A small audio frame classifier, trained from scratch: mfcc input.
Rows from block 5 of a small audio frame classifier, named by matrix and row number. Each number is 500 + 40 x the weight over its row's rms, rounded and kept within 0 to 999. All counts start at 0. Numbers have three digits each.
After each channel's rows are labels from the 100 clips, of 14976, where the channel reaches its highest value: "top examples" is what is common among them; "lies over" is the class under the peak. Only what is clearly more common there than usual is listed. The data: drum patterns on synthesised drum kits. In brackets: how many of the 100, against the usual share in percent.
# c30: last pointwise conv (model.blocks.5.c3.0.weight, 192x192x1), inputs 0-191

c30.23:479429539463497571502503488518507466488454440347487473386512500537419494513528523486504593512459470448495487408505528457477448456486486438491566503459465526471465485482478551526517497502531550473548511506477526442511505506516477512506512540473508521492527544500526492452520477514547453502580499505527492508525526545520477517535476465526602539485509452462552481463520575488481464470573495508506527524459473530487516528544470512488496460505578496495436542516457454464548597449431434578407481420511508489441473491545473481523392558533549471513489490551509474533493546458464540526
top examples: closed hi-hat (84 vs 36.6)
lies over: kick (47 vs 3.3)

c30.33:500525472557462576566565543522466504533508490463499456544554504471517481542498507527481530459564479502576594479546464468496488496476532474548459457472421442516391527553534522493484557561491516502508505480472556484512490526520523534429506499465480537501455475447482411512498457483483477556480490520487471546537512526502388511449479400476559515452525460522499527456585466462537393521397464520495479488516489522454477433445552464474435491548536471513445536549493505460454487480510495519472501494556453567504470543415467413535493551544515539528490528533520502450450503542499481521
top examples: rimshot (50 vs 24.4); breakbeat (32 vs 8.8)
lies over: kick (36 vs 3.3)

c30.115:484529527568491541508507533462438476536431485474531539452510526497501486586407541532490517485435471453510461539474492501495469435461497425501552527506495505564504484443537535486441440550555431519534451544462471471438477511576558506467430504520520499525528536479507584519495501509485523528521568490517429496506557477500485500555460535503539512410509401474556492473512453457479495549524442509532524482505515545506518462516439375538416463488540575549492484544542503484500603470512479524446468434481435490463521530444515485515487549465558497555494512545468418534506558485493526492
top examples: clap (51 vs 25.1); tempo: 110 to 120 bpm (30 vs 9.9)
lies over: clap (26 vs 0.6)

c30.43:475512568519513536509574469542479567504550474411496501481398503530494397513485514492492517473514502506423531461481475485457561530519465453525490480478480507525489474522558508458529509496452509484571471470464530447610437493492535491457505485470392523545479536502508526460568491509439491560521492459494488456477484587571476520467525467577523550488487420510488500519531458509509439585515449533433472491470449508521545480501491431526512477553538491470377486503510563435473423511514486552482568540494474534488515498497443536558484518501570452519549504476486555502548514537433497437
top examples: snare (85 vs 50); reverberation (64 vs 35.5); text has "room" (64 vs 35.5); text has "reverberant" (64 vs 35.5)
lies over: kick (83 vs 3.3)

c30.133:469496485513432515459493496527554543514508526539486536452555479480515421456487516506466503479430443530510466446490425463458559419472415497486461486515447402529535531526530562507528489441510518555480581451522500483478521399449515450390484405498516409523550454492458509540484465458504521536438547491542467542517546475527483457528505495509454501480554500514467431519507472508502491527442402465490458547510534541439485456517495464460460533530503516535480414538557481484426549516512504478483513508459511488545508476480457453597506481456451529513508569518467531511514516554461475423
top examples: ride cymbal (70 vs 18.7); breakbeat (60 vs 8.8); tempo: 160 to 170 bpm (35 vs 10)
lies over: kick (28 vs 3.3)

c30.122:581561492537507551485567435503576486512418524431534496503521470541516481462460535500520444436465553509571432530497540473477531462491508404511424455506452439447544486514511463480474511514531481473455459531489466505493534472529491449442456512540535517479487478470464453491495478526471540514576449514536481449415499536437520519498507432498491540476519484507545506514459560475483499527520539482422518542463517424449448511457516470497539479486453514487501563392474547488514543443502489454526480489605458514495446513514502463444413447421479478561487514505484498497566486459470515622
top examples: crash cymbal (94 vs 20.1)
lies over: crash cymbal (41 vs 0)

c30.64:461502558465547502512578448548525574475519530438539533475518499588539481472495561546556463423505538433545529443471484465489499518547541529464480536514535533479485458426485554458479511520481511493539440398458449438486551499546527532547463542422479484547517500439462573527522512510482516477502476501531532477498516486462517403463506432516469494463503493547445432475512513503523498515520511483538507458481438557505493548491520572450476411469522577548471491520532509562464496458470559537514594422546515486480501460551525545492512491364468530495532486558522487503520508486534539555
top examples: snare (97 vs 50); march (27 vs 8.1)
lies over: snare (51 vs 1.3)

c30.107:527551337515557409499464510539538475508515446536497525510535454431479536493511427407464448545510465451492441452564554465520442462421452475547523465507454544518530485494507505497545527551527539527496523487477537515518493491521510524504504529526455466480447446459493479528418509465464519529468478513434498507431489489545427473470513462510542482526554467446501493454498528498580507496504471493496476445451470615461515534475514511488524473461498475515474576415551430507509454582506491471473444547495468482538541464445492526549412499475487531564550519548520532517504489570484514465
top examples: breakbeat (53 vs 8.8)
lies over: kick (41 vs 3.3)

c30.106:437565472539527574569468499496462507456460461493535535543529470489513503600489433394409478517383573556484472533460533438528421523444413454468484515422521470516530473511508486490479466450476471521552494433439499492498557504572514552468524514536536547505479509474499545514457501530530459486489497403515512441504512526528477514479498530494472508468517538493528508434510513503564434529533534492424508582509545536486409512509435429489475533501536501419542431544503485474603464537527487487470476475481504486489487475437466483556534506485501475526486515519554479526519562514527471505
top examples: clap (99 vs 25.1); tempo: 160 to 170 bpm (34 vs 10)
lies over: clap (75 vs 0.6)

c30.48:526495470524473511443515422466452584435365488473515495494497522503535398534509498525440544493495558534521546529513446471493508523494516454539509528441543476434494528469534518498433510563474481484541446406529509501468467459589480503458505462489543455540453463512523487501470444523476404477526406531489475541501543469526449498503515522506470550521413528519471566524544476547549493506487543545551530551538522476494471368488407499502525558466456468509510475508473544508473439528525508463469502460501499450419441437512489556501542495418456475482496500456519456520493542536511497502
top examples: clap (92 vs 25.1); dembow (25 vs 8.2); breakbeat (25 vs 8.8)
lies over: clap (60 vs 0.6)

c30.186:491450515458534565539509511523482515518525492465483499446489506556440456522511465506479533476511511485452503474492515463506468499551495477503494487530475526578431500493524447415554436496473467622447478491470630524487562548505575538496487485458501434430540453493510487513504520461533444466515429511494615503544481531555520491581483543507497502532488497573455506507526450413590504534503495512582536480489510499465535523473523420484522502443517479523517504462528519499471452487497611540540504485532438514542503532465525494412512453525492529602473507557511469571457517459503509578
top examples: shuffle (37 vs 8.1); tempo: 110 to 120 bpm (30 vs 9.9)
lies over: snare (26 vs 1.3)

c30.116:441478595431544453542543475531482565465532461390509487485497426505568497499502507526578465364517550464394570385453419519492528515472491502443512543504496470512513492503459443488441560500505505511566486516468528539438507444517502483446476491515481520524536517533489473537476478544511488509551506467495431517481386483517504465448506558498500571511573476526484478449516462558498504504435463504534471561516516432505549471489467488502502482506489529492519518444467520485487491503473529548528502437461479528489474499446504561484509533535478479541496400563566501482415527521509481472
top examples: snare (100 vs 50); four on the floor (53 vs 8.5); tempo: 160 to 170 bpm (33 vs 10)
lies over: kick (67 vs 3.3)

c30.60:526492553487501476474524437523482479540410490446449462455542503511469470514519563513509474511526510479507491524477421551466499476506552462529517464485473526507493453552429362538471509486486502587586454471561507454510519492476524534474453548478510368470445499482493523503452518479502453449587466478520541500550484503569521490532456481495459466516551493449539411500443552496505498573446544448534478471456511603488504547547451500478533560557519551493508528497472605451577501501507545520533554543481527509478492550509442488526467508564529501512462478513515561456477508533442474455
top examples: closed hi-hat (71 vs 36.6); tempo: 160 to 170 bpm (42 vs 10)
lies over: kick (57 vs 3.3)

c30.2:563504481516488576531514520500492480502516564505482493550556537459442449519494539433422522522519563502493510558422496468531462486472386498485503512541471542414459506489488404541466526543538517511452513404506498531509400459540425408444527466528517502495512475492449488538521528494545514484485573484470444536460496499485470428550464512471521469526505472515488416523515509516521422468460542452551471509437423548482515466518503467456532531514504470485458451543536492521419539497550495435533502501465447476426507436480371483524534503548494495481459527471504550485462466514451459512
top examples: clap (98 vs 25.1); breakbeat (25 vs 8.8)
lies over: clap (29 vs 0.6)

c30.69:492421440412552471491435458483472456469417488429549487494455500510395433531432493476462547499416476494462484530379555464556476483425537474519521531538496500514482536487461520482541498454547476514525436499439532449538514495497491486550565525471447454474491494466513512462491532535504409473489522518494486454526498493490529552549521541541504433542529483509523454510488638434498441522534463464466456501516495460516488493516464515514459501492556493512522500506578565541481462509554457451485526446449514510517480480483540414483503505559484514426527551452484554514466473501455549434
top examples: reverberation (61 vs 35.5); text has "room" (61 vs 35.5); text has "reverberant" (61 vs 35.5); tempo: 100 to 110 bpm (34 vs 9.6)
lies over: closed hi-hat (29 vs 1.6)

c30.12:421490507461503476537527507526415522464519421533551494522509503510542488509490485481540500513426524487462469496430506539464455427506462475487525489495485475457448498486553448500459512408423548503553555417486482555465507515559451475487456517385519497501519487494516547524525440475510493444511515431497506489485512476544492441510510554440536514444437563468489479473522422410472490463401430435555561457563502442451545504488478442520444551527550537486519528493506536533482539514500449469504472529430510453473480432547421522566454521469474494547517515463485499536523520435519457434
top examples: bossa nova (50 vs 8.3); tempo: 120 to 130 bpm (27 vs 10.2)
lies over: kick (58 vs 3.3)

c30.128:475428484486495490468422427537496484564468545496468469552451437480428515470523515504562491508565435502491494420469468488476488435493517478482514580521467513530593575525526499491458467524552499410547512507495508496482517415446508557454538459538459486521498493536442539480559489493448508541486516476489512456430475552508545524553564486535510422442496497450590461489476605503497476525485520451555463523518527526502475500536478521484527493531538495465430507505525531423530449434473458524535436380517476469429475498517527505474473508449536477538533570503433534518444537472455530484
top examples: tempo: 70 to 80 bpm (45 vs 10.3); ride cymbal (40 vs 18.7)
lies over: kick (39 vs 3.3)

c30.54:580520571478554489514568462479452550572483469404526501536486460380529492495522536510497468405567537533454538321474410461523479485505484465511497514462485422508523471469491529466446493457462576497522432536518594516461470537511506501517527504540493521487489539511446491512428497518510522486470517529546497493495544528462490529520434510523508458553529517453486584469531528469532536520538484528469491485408510508494537503503479529445440525439435470549410580502481458510478490480506518506453489467517479549489479525554518513494480490559529506496466431486484475524468466549459517528
top examples: snare (100 vs 50); breakbeat (25 vs 8.8)
lies over: snare (53 vs 1.3)

c30.146:524511533498519364517479461533531555535538500496500421517488494508534396563525491501479479456527440542512526446546459481374419521425444545553416496481433458505527475530516476400476494478440497515563575505511480549536488464521501538526542533497443520474451432528546463553560497556456488497567461490454492503514497511518511449487502531499457526520522506530474496513486493498461486560518498430497452489507492494489485492487540545481479517446458497526487487464550425515513531577484594490461504540453546538482482524436426504613462550540554516515548469469503490468493469507451454506
top examples: breakbeat (89 vs 8.8); tempo: 160 to 170 bpm (37 vs 10); tempo: 150 to 160 bpm (33 vs 10.3)
lies over: kick (34 vs 3.3)

c30.71:552502503533501503558567416558552599492533439445533518482459496475465457597499507437489484365511627549428425521452468465556528513458462462521552526486497484548533514461495482537416471529551497468519499519455488478511519467495494521367505489470458461585536515541547540487514487493486532467530497442544464493538514535480514506503469503475482478471431515524495459551466525525472493544415519513568471510488470559485471533490478549524546460527524500531455475493509457470477428535434530520572547495464510531488451491448531493453530487438474488477528526515544560467480518467466503542
top examples: clap (98 vs 25.1); march (33 vs 8.1); dembow (26 vs 8.2); tempo: 110 to 120 bpm (26 vs 9.9)
lies over: clap (81 vs 0.6)

c30.123:566504668456546462498642487486512563553447492469446475487543511448548489510532507476469548403628509467470565320490405443498504490536465492435521531478456476478535470529526487545474522447486488539526447519497523521461498553499524483503539461514483456511496516465539514492473506546489499501478518522483501485486475541459496515532475533519550499474519498420538482511500477507499550452456484518408538491472480488517497512542510505491482484490476533526519515500479490522500604465451464544501491500476454531478488504541482463442508490535533485486451408495467481466477524540524561497
top examples: snare (100 vs 50); breakbeat (38 vs 8.8); muffled (low-pass) (34 vs 12.3)
lies over: snare (71 vs 1.3)